A small class-conditioned image diffusion model, trained from scratch: 32-pixel images, muon at rate 0.021.
Rows from block 2 of a small class-conditioned image diffusion model, named by matrix and row number. Rows with one number belong to one channel. Each number is 50 + 15 x the weight over its row's rms, rounded and kept within 0 to 99. All counts start at 0.
After each channel's rows are labels from the 100 images, of 14976 (inputs lightly noised), where the channel reaches its highest value: "strongest on" is what is common among them; "peak on" is the class under the peak. Only what is clearly more common there than usual is listed. The data: simulated grey scan slices of phantoms with and without marks.
# convs0: first 3x3 conv (model.enc.2.0.convs.0.weight, 144x144x3x3, standardized in use, each kernel summed), inputs 72-143
# convs1: second 3x3 conv (model.enc.2.0.convs.1.weight, 144x144x3x3, standardized in use, transposed, each kernel summed), outputs 72-143

convs0.0:53 59 45 44 39 82 43 61 42 57 55 75 48 38 46 70 40 29 54 28 51 51 73 48 64 40 55 19 46 48 99 44 63 34 43 28 67 39 34 45 65 82 44 50 56 61 40 00 32 26 35 72 52 39 50 43 52 61 37 43 76 33 43 71 47 57 28 45 46 65 43 50
convs1.0:21 38 35 74 60 43 67 56 51 61 66 41 54 39 45 43 44 59 39 73 63 50 27 25 37 55 54 76 63 38 31 42 53 60 47 83 42 49 35 81 33 67 64 71 45 66 47 99 53 47 59 25 41 52 55 46 28 49 53 66 39 75 38 41 75 21 65 38 48 24 41 54
strongest on: belly
peak on: soft tissue

convs0.114:37 51 35 29 29 24 27 49 48 70 55 50 65 27 49 32 40 45 68 60 58 70 58 59 59 75 57 54 58 60 69 77 55 55 41 70 56 38 39 76 50 58 48 50 41 24 36 99 49 41 38 48 28 27 86 47 70 53 59 66 20 53 65 32 50 50 46 47 58 73 54 45
convs1.114:48 49 61 64 35 53 58 41 42 39 36 26 39 41 46 79 63 44 44 33 61 90 39 35 66 63 47 51 58 38 61 60 37 34 55 46 42 60 61 06 64 20 50 39 61 66 60 22 51 63 27 36 61 25 48 65 58 43 60 23 40 33 52 53 38 52 28 74 46 72 59 49
strongest on: chest
peak on: lung or cavity

convs0.140:56 53 43 45 70 62 47 52 25 66 42 48 48 77 38 69 54 25 49 29 38 33 66 56 52 33 60 58 67 51 60 33 87 32 41 67 59 32 70 53 79 46 58 28 39 52 50 99 42 41 37 71 56 35 28 45 35 36 38 82 45 56 72 50 38 53 42 27 48 66 49 33
convs1.140:54 30 49 50 49 59 49 59 63 38 46 31 62 43 43 24 21 82 22 79 45 44 28 47 58 59 68 54 38 32 24 61 52 37 27 67 71 46 66 41 38 33 60 46 57 38 65 22 67 21 45 30 78 68 73 31 76 34 32 48 69 40 62 75 68 48 63 66 52 61 53 62
strongest on: belly
peak on: soft tissue

convs0.117:35 66 42 68 59 50 43 42 20 28 29 16 45 28 38 37 24 59 54 46 60 57 49 45 60 41 81 57 67 50 68 38 75 48 61 61 39 33 34 56 50 69 34 50 51 47 47 55 35 35 66 30 60 44 62 65 59 65 70 72 91 46 44 68 53 44 55 46 51 63 41 61
convs1.117:56 32 40 45 45 50 30 74 53 57 45 45 50 58 45 61 62 35 57 59 45 54 43 50 77 59 42 51 53 46 38 68 27 42 40 43 49 56 58 29 22 43 55 46 44 34 77 51 45 60 27 66 22 71 26 34 53 53 51 42 58 65 57 47 47 67 63 54 66 59 39 60
strongest on: head
peak on: organ

convs0.129:39 32 18 77 70 56 74 65 63 62 45 51 49 75 42 50 47 74 54 36 61 40 60 43 60 63 61 78 57 62 43 69 51 35 58 48 42 12 72 36 52 60 70 35 49 51 69 30 59 49 48 58 50 42 64 71 58 54 84 67 46 55 49 38 58 49 29 77 43 39 57 43
convs1.129:96 44 71 47 51 41 56 53 81 30 37 43 37 30 46 51 37 44 57 63 38 61 65 32 45 67 37 44 44 28 57 50 63 74 49 66 43 45 42 42 61 36 49 69 30 72 29 43 56 61 56 54 42 84 53 37 37 35 46 51 17 20 53 60 37 60 63 27 56 75 62 42
strongest on: chest
peak on: lung or cavity

convs0.59:55 52 50 65 50 46 59 86 42 46 45 41 50 60 63 49 34 12 39 80 44 23 09 27 52 46 48 44 59 28 38 55 58 54 26 56 40 45 53 63 49 66 55 47 57 56 40 62 25 43 81 37 61 42 58 56 22 72 55 51 57 52 40 47 48 18 75 52 50 44 48 74
convs1.59:52 44 55 46 54 57 67 16 46 40 62 76 43 61 47 54 42 83 58 24 49 47 74 31 45 47 62 59 41 46 59 65 69 45 54 29 50 34 50 23 56 62 44 48 50 45 64 00 61 43 56 46 51 37 28 56 85 41 31 56 56 45 66 54 77 55 24 81 66 55 70 30
strongest on: head
peak on: soft tissue; organ

convs0.91:67 43 78 80 80 67 45 63 54 57 64 48 71 25 71 55 33 75 37 48 42 39 33 55 69 32 71 40 37 50 36 40 55 42 52 41 46 61 64 39 34 62 47 36 61 51 54 12 59 59 42 67 40 23 13 82 48 63 39 37 56 57 37 59 42 64 58 84 40 37 56 68
convs1.91:44 75 52 59 20 33 42 52 73 65 53 54 20 54 38 56 68 22 73 64 61 48 77 33 54 59 41 66 68 46 53 53 58 47 48 44 42 46 40 69 51 50 54 39 33 82 65 77 54 77 69 42 46 90 43 67 62 49 72 27 31 54 58 31 51 37 53 32 40 36 56 54
strongest on: chest
peak on: lung or cavity

convs0.58:76 52 46 42 62 67 48 34 33 42 50 56 62 41 44 42 62 63 49 44 43 44 55 44 47 35 56 35 32 55 27 26 35 52 36 32 45 34 52 61 62 32 56 35 46 63 44 92 34 45 52 36 75 71 45 71 57 18 54 57 39 41 39 44 56 50 42 56 67 37 46 52
convs1.58:37 53 43 75 76 46 52 67 40 77 69 62 65 43 62 72 31 52 30 74 41 60 71 78 34 51 39 59 53 59 64 59 55 31 59 54 63 71 35 40 35 60 28 47 62 25 62 37 44 56 57 59 48 30 43 48 50 42 43 32 53 44 60 69 47 55 67 18 46 45 51 57
strongest on: limb
peak on: organ

convs0.44:43 54 76 55 49 53 52 43 54 49 72 56 62 35 70 87 53 45 25 41 37 49 40 49 54 31 43 48 57 70 33 57 38 59 67 33 20 35 64 48 26 44 62 51 45 71 36 04 44 64 59 44 48 40 44 67 33 41 68 32 45 74 65 73 45 78 49 41 26 55 33 60
convs1.44:46 58 71 52 78 58 35 32 32 60 43 75 48 84 79 60 77 61 45 61 33 40 63 56 31 37 47 44 61 31 65 67 70 49 37 40 51 39 53 56 62 40 41 65 43 27 30 75 77 43 66 51 68 52 34 58 60 49 51 36 71 50 67 78 58 41 71 36 56 56 42 44
strongest on: belly
peak on: soft tissue

convs0.33:35 57 39 54 62 23 61 45 76 68 36 39 68 37 62 69 39 38 39 45 46 52 51 52 58 56 40 00 37 50 58 47 38 52 60 47 58 80 64 49 52 36 42 52 59 60 43 71 55 62 44 53 50 43 50 33 53 57 52 46 56 65 42 57 24 48 62 55 63 62 62 33
convs1.33:61 32 55 23 56 69 71 54 51 66 46 58 58 51 41 22 51 38 35 37 60 81 45 64 81 51 65 45 54 49 46 51 56 35 38 38 49 63 43 59 58 18 57 53 28 50 40 37 53 31 46 66 70 58 49 52 61 69 13 47 30 34 42 55 49 68 73 51 61 49 18 19
strongest on: limb; low contrast
peak on: bone

convs0.118:55 39 44 63 48 55 64 24 55 28 48 19 40 61 43 19 65 58 59 58 58 43 28 46 58 68 32 21 52 37 35 22 22 49 38 45 50 59 58 62 48 50 55 75 46 54 63 99 52 55 56 49 55 59 78 16 39 45 35 16 49 59 39 35 54 30 58 70 64 41 48 57
convs1.118:69 59 64 12 56 39 27 55 25 57 50 73 95 61 56 94 50 64 32 45 53 37 70 72 49 43 44 36 49 56 68 53 64 36 40 48 78 50 59 40 44 39 42 58 11 40 47 03 69 69 54 47 39 38 35 66 52 31 47 58 59 42 60 61 41 32 54 28 40 40 31 53
strongest on: head
peak on: organ; lung or cavity

convs0.49:43 51 52 54 48 52 46 41 73 50 60 52 69 33 53 41 45 67 62 54 61 56 60 77 56 34 82 26 27 50 30 74 72 31 38 78 46 50 39 50 44 43 37 50 35 42 21 55 34 46 46 41 35 57 36 29 81 42 52 31 62 11 40 72 23 30 49 31 56 38 56 34
convs1.49:29 50 32 73 70 44 84 52 33 50 40 77 21 56 48 59 60 39 52 64 56 34 42 34 50 61 27 64 50 45 41 33 54 32 55 61 52 34 51 82 39 78 59 35 59 38 67 66 69 56 44 49 55 60 35 62 45 39 44 33 40 61 63 49 43 41 56 42 37 57 44 55
strongest on: limb; low contrast
peak on: soft tissue

convs0.95:58 59 52 45 52 65 33 68 63 45 65 60 66 18 35 72 45 22 37 68 35 37 49 47 32 26 37 55 52 33 86 26 30 47 51 67 61 32 62 42 45 68 57 42 64 29 60 17 54 43 73 63 56 51 28 68 23 99 35 21 48 35 54 37 39 34 37 44 34 39 56 60
convs1.95:64 39 56 47 58 55 64 58 59 20 76 37 42 55 49 37 42 82 46 42 48 37 43 43 57 27 64 45 79 47 31 72 51 64 67 38 48 62 31 66 27 59 31 60 47 53 43 46 53 49 39 28 40 67 50 40 76 25 38 61 81 49 64 56 45 29 43 53 54 31 35 62
strongest on: belly
peak on: soft tissue

convs0.11:38 21 30 99 50 61 40 43 49 40 50 30 53 47 44 36 42 69 59 43 57 68 52 46 51 33 50 69 56 35 40 44 77 58 62 61 56 75 39 59 54 55 58 42 60 72 32 15 56 47 48 42 54 59 54 51 56 44 53 47 63 62 53 56 61 54 74 35 69 42 58 55
convs1.11:69 46 47 31 37 32 56 52 56 42 60 43 63 50 46 44 49 49 48 35 51 44 53 47 44 49 44 63 28 61 52 57 56 59 58 59 39 22 57 37 41 61 54 10 49 38 63 95 55 42 43 51 38 26 25 45 45 68 64 45 21 62 70 30 52 46 37 34 45 67 45 35
strongest on: limb
peak on: bone; organ

convs0.120:81 68 61 20 55 27 55 41 62 51 59 44 51 81 57 38 56 56 53 39 59 47 75 75 61 55 48 57 39 58 36 72 40 41 53 38 34 47 52 56 41 49 17 41 56 54 51 99 34 40 33 60 53 43 53 48 58 77 29 12 69 44 42 49 28 58 36 50 44 46 27 53
convs1.120:44 45 91 57 39 80 50 34 50 65 41 48 57 65 75 70 36 51 49 54 60 39 40 28 47 40 49 31 44 66 40 49 41 48 57 65 65 37 39 36 51 27 84 65 22 50 49 26 52 68 63 21 66 43 69 56 45 29 67 64 75 45 52 24 58 19 77 73 46 44 60 52
strongest on: limb
peak on: organ; lung or cavity

convs0.79:43 66 24 41 48 13 77 69 59 54 65 47 61 31 45 59 31 44 52 45 43 53 51 56 56 74 25 30 42 80 09 80 81 40 56 41 62 70 51 28 39 59 49 39 46 41 79 30 27 42 45 33 52 38 59 36 36 52 81 30 33 64 49 41 63 64 73 49 52 25 62 52
convs1.79:63 65 81 67 36 68 43 54 71 53 48 63 27 59 64 54 66 57 65 36 31 58 59 47 46 59 67 41 51 31 81 15 32 54 61 66 37 55 50 55 83 75 45 47 46 78 35 54 32 61 30 57 57 51 88 49 75 51 60 73 59 39 41 64 38 61 22 45 17 35 41 36
strongest on: belly; low contrast
peak on: air

convs0.13:23 52 20 22 40 17 41 47 57 67 59 26 45 51 59 15 53 79 48 51 51 32 63 65 40 49 30 48 60 45 52 54 38 50 54 49 75 62 52 65 69 50 40 37 33 59 46 30 66 51 54 80 30 55 31 56 68 87 55 63 19 42 54 53 36 55 46 32 30 52 52 49
convs1.13:51 54 53 54 27 56 73 35 78 57 50 39 34 51 38 61 67 32 48 71 64 91 31 09 87 53 45 39 44 67 31 51 46 57 60 51 50 48 46 84 51 73 52 77 61 54 45 53 34 48 33 46 54 51 51 57 46 49 62 67 36 55 29 11 46 26 60 48 38 60 61 44
strongest on: chest
peak on: soft tissue

convs0.34:64 48 68 57 45 68 43 54 37 69 46 54 54 29 46 63 56 40 58 45 39 52 37 45 60 29 88 35 33 47 71 34 70 45 41 60 47 48 55 37 51 52 43 74 34 23 55 45 39 24 55 43 68 39 16 33 67 53 39 62 75 23 37 34 31 44 43 26 50 31 52 36
convs1.34:36 72 31 61 77 57 49 42 47 35 59 65 55 48 55 20 26 64 40 62 67 29 46 53 40 81 41 58 52 79 51 55 54 31 43 49 63 76 58 67 24 39 79 28 65 62 51 70 39 63 51 68 60 62 61 40 62 33 44 57 56 47 57 49 32 71 72 58 85 57 68 64
strongest on: head
peak on: organ

convs0.111:39 43 55 59 42 46 46 39 43 56 52 41 37 44 19 52 47 33 51 55 57 20 45 22 45 41 41 37 67 41 33 42 63 51 50 75 82 66 32 40 54 51 56 44 59 66 33 95 52 35 38 16 59 57 25 80 36 30 17 46 60 63 56 55 26 24 43 33 68 47 27 58
convs1.111:51 57 56 45 48 66 35 50 63 48 50 26 38 64 42 58 55 53 45 49 40 58 48 34 49 48 68 53 57 43 79 61 54 61 40 19 53 47 79 25 62 35 54 32 52 13 55 18 66 49 52 78 30 34 73 48 46 45 30 36 56 40 73 37 36 76 62 48 60 64 58 44
strongest on: chest
peak on: soft tissue

convs0.142:56 64 18 43 49 47 70 46 82 56 49 34 60 62 34 68 57 73 66 28 24 46 63 37 77 83 47 62 45 53 72 62 57 45 48 78 60 44 39 69 49 65 61 36 67 64 62 71 58 51 38 12 54 57 67 48 37 56 48 28 27 48 23 55 67 42 51 60 48 68 67 38
convs1.142:31 35 48 47 37 37 80 41 45 41 29 49 67 55 53 54 78 43 36 52 47 44 48 53 42 67 49 37 40 41 56 37 38 55 52 43 58 43 76 47 68 31 36 37 83 54 56 46 49 41 48 57 23 31 63 21 23 39 45 39 37 62 32 37 35 81 58 46 46 75 52 38
strongest on: chest
peak on: lung or cavity

convs0.25:55 53 50 45 71 59 38 24 51 16 49 55 63 52 24 37 32 51 60 42 39 88 65 51 38 44 87 65 69 38 88 58 99 72 45 46 52 24 59 46 41 32 43 55 60 51 42 45 53 43 40 88 50 52 57 22 49 62 55 68 50 63 56 56 51 60 57 44 67 48 49 39
convs1.25:45 53 42 38 18 57 62 54 20 58 49 30 61 27 39 43 35 45 57 51 54 45 42 44 80 66 29 37 42 56 27 53 32 44 44 54 63 41 51 67 49 46 46 47 69 58 66 14 30 38 52 37 65 95 39 47 58 58 49 21 37 47 45 45 15 39 36 48 57 89 54 20
strongest on: head
peak on: organ; lung or cavity

convs0.85:52 52 57 65 46 33 52 43 60 61 46 82 54 42 62 66 38 50 53 37 27 52 37 29 58 58 52 24 30 27 41 24 30 44 50 70 54 53 53 68 44 56 67 46 37 74 36 55 69 38 15 67 49 62 63 65 34 15 31 69 32 39 35 57 43 45 45 47 42 43 38 41
convs1.85:46 44 28 50 59 74 45 49 53 39 58 54 30 58 57 30 35 40 59 48 42 34 50 46 39 30 68 68 78 30 56 39 31 47 71 31 46 37 62 58 49 80 37 47 59 46 52 45 66 62 65 47 78 44 23 49 62 32 64 53 61 49 53 54 80 48 62 43 49 87 77 62
strongest on: limb
peak on: soft tissue

convs0.50:42 56 35 66 31 72 47 45 31 45 51 25 62 38 58 50 28 52 33 43 65 70 60 65 72 52 36 71 44 78 83 54 14 68 71 47 28 76 44 51 50 65 44 45 56 59 64 12 23 35 55 39 60 36 27 74 38 52 51 52 67 58 38 74 34 38 48 49 55 41 40 66
convs1.50:65 52 71 45 68 46 29 54 33 35 62 64 61 46 44 35 57 48 60 65 17 37 58 53 21 51 45 63 42 59 18 44 61 61 60 60 76 29 56 34 29 46 59 75 22 52 34 49 73 38 62 53 68 58 76 51 55 58 37 56 77 51 72 58 47 43 67 39 57 21 46 39
strongest on: limb
peak on: organ

convs0.106:40 28 63 62 46 78 41 49 65 49 56 61 59 21 43 31 37 40 37 43 41 33 33 39 54 28 63 50 47 26 43 29 87 44 59 51 38 45 55 57 58 60 34 63 36 50 41 36 59 60 60 25 71 39 47 72 51 50 49 42 72 50 53 80 49 37 54 36 52 70 58 68
convs1.106:52 52 42 59 30 41 38 54 52 24 65 42 65 31 51 71 46 56 34 39 47 56 62 71 44 42 61 52 53 56 67 84 49 56 44 50 59 41 53 16 46 43 41 41 60 21 32 78 50 34 26 42 63 43 57 42 48 34 62 56 63 36 42 75 38 31 58 58 72 28 31 67
strongest on: chest; low contrast
peak on: soft tissue

convs0.28:55 34 65 71 49 48 34 56 61 71 45 59 57 40 47 38 28 35 56 48 77 49 46 56 56 46 55 51 56 56 18 64 36 66 37 87 53 54 45 43 41 43 43 63 60 39 45 70 25 30 44 42 46 57 32 52 75 58 48 36 45 63 46 73 39 39 39 16 47 48 55 52
convs1.28:26 51 15 46 54 73 66 45 46 31 45 45 44 53 38 27 34 54 78 51 36 33 49 44 73 40 66 61 43 60 40 40 22 43 38 15 25 50 70 36 52 37 52 44 75 77 75 44 41 44 42 69 64 39 33 26 75 66 61 47 50 52 71 63 60 63 39 73 55 72 71 72
strongest on: head
peak on: organ

convs0.7:65 75 61 67 37 55 58 35 28 61 32 53 29 39 67 63 52 37 59 50 41 66 28 54 48 70 79 52 53 54 77 43 57 21 52 33 64 56 56 47 42 59 45 28 17 40 32 00 40 54 32 51 64 43 45 37 64 43 40 50 75 34 61 40 41 62 21 54 46 63 60 42
convs1.7:30 32 23 72 46 55 52 49 42 59 56 46 53 27 55 44 54 54 41 47 62 50 49 23 48 34 31 41 51 55 30 39 49 77 55 64 40 52 42 57 37 65 49 51 67 57 51 99 52 34 64 39 26 57 52 43 28 51 54 63 31 81 31 30 66 21 67 47 63 19 37 62
strongest on: limb
peak on: soft tissue

convs0.92:56 70 69 19 61 30 35 56 45 53 54 47 78 66 57 57 41 53 50 51 26 33 64 63 63 40 64 53 41 27 52 18 78 33 49 38 49 60 39 42 36 65 41 18 54 38 75 17 53 61 46 69 56 38 26 74 42 97 35 22 73 46 64 71 40 38 56 26 48 40 38 36
convs1.92:27 56 61 68 42 59 71 60 47 56 30 59 38 18 48 47 59 16 45 44 57 41 56 32 41 63 48 50 56 66 43 59 41 78 28 53 48 61 74 84 37 32 62 45 72 47 44 78 52 42 59 26 54 76 68 40 54 33 52 13 32 62 38 41 62 40 37 70 58 50 54 64
strongest on: belly; low contrast
peak on: bone

convs0.104:43 38 62 52 46 58 37 36 66 80 45 32 54 39 49 35 50 44 39 47 49 47 45 45 51 46 54 18 43 31 66 33 85 38 53 35 40 55 40 58 41 40 47 69 34 43 48 65 52 48 61 21 56 43 61 54 52 66 43 28 67 43 47 49 59 41 55 34 51 63 30 51
convs1.104:51 61 56 42 46 25 65 56 64 51 59 43 49 27 80 60 46 49 53 32 34 66 45 49 52 46 79 36 68 37 29 61 36 49 44 66 46 36 35 61 46 62 58 38 43 51 22 39 52 38 45 45 55 53 25 75 52 51 52 62 76 40 44 60 52 35 29 74 63 22 62 79
strongest on: chest; low contrast
peak on: air

convs0.16:33 45 32 89 66 32 49 48 47 48 41 63 54 50 73 56 51 34 54 68 36 58 28 22 67 59 51 41 47 45 29 33 55 59 42 76 47 64 44 59 22 45 76 47 62 68 59 12 72 42 48 42 59 44 62 46 45 38 46 58 52 70 38 57 68 46 55 64 55 40 41 52
convs1.16:75 57 37 18 54 49 68 41 59 44 63 53 55 60 32 42 61 46 51 18 58 39 65 56 52 57 52 55 47 50 67 66 50 50 48 17 33 27 47 23 58 50 58 30 40 42 49 92 46 66 39 33 44 42 35 44 57 59 47 39 44 39 60 53 53 61 29 64 61 69 43 31
strongest on: head
peak on: organ; bone

convs0.112:18 26 29 46 50 56 48 35 62 66 51 35 56 28 23 28 59 83 53 66 59 54 50 51 69 42 37 45 37 40 73 40 36 50 21 79 21 33 42 52 26 58 22 73 46 45 59 57 65 58 81 56 37 55 61 59 40 33 71 35 66 46 54 27 48 34 54 74 50 52 44 63
convs1.112:72 70 69 38 38 72 37 52 38 39 58 62 54 64 44 53 61 42 66 34 55 34 62 69 23 36 41 55 44 46 73 52 54 50 73 36 55 70 53 33 68 40 35 29 58 30 52 21 64 45 54 54 36 53 60 55 80 62 23 21 71 54 76 47 62 53 18 44 55 57 48 66
strongest on: head
peak on: organ

convs0.23:56 55 69 53 57 41 41 64 44 59 40 57 54 33 47 51 61 48 49 84 48 47 60 52 53 56 73 20 37 42 69 59 42 48 38 37 42 45 41 44 40 54 38 52 51 51 38 56 47 29 39 32 43 46 42 36 45 51 32 39 86 19 46 91 36 43 64 55 64 49 59 59
convs1.23:27 41 55 39 68 53 34 36 60 39 51 62 28 52 39 26 55 47 38 47 74 46 41 43 58 56 34 58 68 34 10 24 28 74 59 35 23 52 53 62 53 43 37 53 57 34 48 52 50 42 60 67 43 61 53 61 29 35 51 62 41 67 55 37 14 62 52 45 52 65 63 30
strongest on: belly
peak on: lung or cavity

convs0.21:45 37 63 76 31 81 36 63 61 56 53 64 57 38 76 53 51 59 32 25 42 32 44 08 54 33 53 50 58 53 22 30 54 58 65 18 61 53 42 75 54 48 53 58 60 72 34 38 48 51 27 63 35 72 22 66 31 53 46 42 37 61 51 34 49 55 27 49 37 31 04 63
convs1.21:35 59 47 40 99 64 51 57 34 38 53 53 75 71 41 30 54 56 55 61 44 31 36 71 45 56 60 56 48 31 65 80 78 34 31 49 42 34 46 60 36 50 51 65 68 37 21 04 51 52 57 62 62 69 37 38 71 50 32 52 54 47 75 93 63 42 59 46 67 68 41 42
strongest on: belly
peak on: soft tissue

convs0.43:27 36 56 41 38 48 42 34 41 41 43 59 50 34 46 29 43 32 76 56 62 48 53 40 54 38 79 64 59 75 16 79 55 40 69 65 35 32 78 37 33 37 45 45 38 52 46 22 56 48 55 49 56 33 52 69 72 26 63 62 37 65 83 60 56 57 82 70 46 51 64 62
convs1.43:77 40 42 44 27 47 51 42 37 48 43 38 62 52 31 58 59 48 43 31 44 47 51 76 51 69 32 33 68 44 74 48 41 40 40 29 61 60 61 63 71 27 38 20 48 45 48 67 42 74 29 40 33 56 45 42 45 60 56 52 08 40 27 47 26 50 16 28 42 62 34 63
strongest on: chest; low contrast
peak on: lung or cavity

convs0.55:72 59 80 43 52 34 57 73 71 79 46 58 59 37 70 32 39 28 18 60 62 36 32 33 53 34 48 22 36 50 80 27 37 28 50 38 49 69 48 44 43 46 48 56 44 28 71 60 38 62 46 11 49 29 34 61 61 25 35 30 88 69 63 42 51 43 75 50 45 58 38 46
convs1.55:42 74 60 53 67 73 18 33 69 56 60 72 53 72 72 67 59 56 36 52 64 37 45 68 39 34 53 59 50 61 52 57 75 61 43 39 63 47 41 36 59 47 48 37 32 60 43 47 59 54 79 65 59 36 49 75 53 33 37 42 62 61 43 46 61 43 61 48 67 32 40 56
strongest on: limb
peak on: soft tissue

convs0.6:34 39 56 90 61 45 55 57 49 61 43 51 50 36 92 56 48 39 49 62 34 51 35 32 63 54 58 50 54 48 16 42 62 52 51 72 45 83 47 56 22 59 64 55 50 67 36 22 41 44 49 54 42 56 49 58 41 54 60 63 30 61 28 41 55 41 44 66 41 44 49 72
convs1.6:46 33 41 29 62 47 59 45 72 56 55 47 42 63 56 27 48 51 58 40 39 47 68 34 46 49 53 67 54 41 79 58 44 52 64 32 37 25 47 13 57 77 36 54 46 51 41 99 50 38 42 38 52 36 52 39 63 71 36 48 38 56 63 34 39 60 22 55 31 74 45 33
strongest on: head
peak on: organ

convs0.126:74 16 37 69 59 44 48 33 50 50 37 61 54 57 14 66 49 19 45 45 47 51 07 29 35 31 33 37 42 44 52 23 54 59 51 48 76 41 66 45 44 40 69 70 48 44 61 80 62 58 54 76 50 69 37 39 50 11 30 36 23 50 38 36 39 36 55 31 47 41 64 54
convs1.126:57 48 71 69 60 47 33 37 57 49 51 32 45 61 76 30 38 91 57 59 55 37 51 51 62 46 79 58 67 40 44 59 46 41 25 69 52 58 45 38 54 44 51 52 47 40 64 20 39 49 53 58 59 34 45 59 77 62 60 51 85 26 57 72 70 59 32 77 45 39 62 29
strongest on: belly
peak on: organ

convs0.15:51 34 42 43 72 47 50 52 57 42 49 38 50 42 34 63 72 47 47 68 21 56 57 50 61 70 32 51 55 66 78 37 00 57 73 31 53 47 53 32 45 46 40 45 67 70 69 29 31 64 56 23 59 28 66 47 52 17 61 25 55 74 58 32 64 66 38 57 75 29 42 65
convs1.15:30 41 40 61 26 55 46 43 63 78 45 46 47 55 58 59 52 50 58 44 67 26 53 32 50 41 45 30 46 33 46 44 39 59 37 53 43 50 25 60 54 88 41 54 38 40 44 99 56 36 50 52 33 54 46 47 21 57 44 66 10 46 27 28 43 25 84 20 36 64 56 24
strongest on: head; low contrast
peak on: organ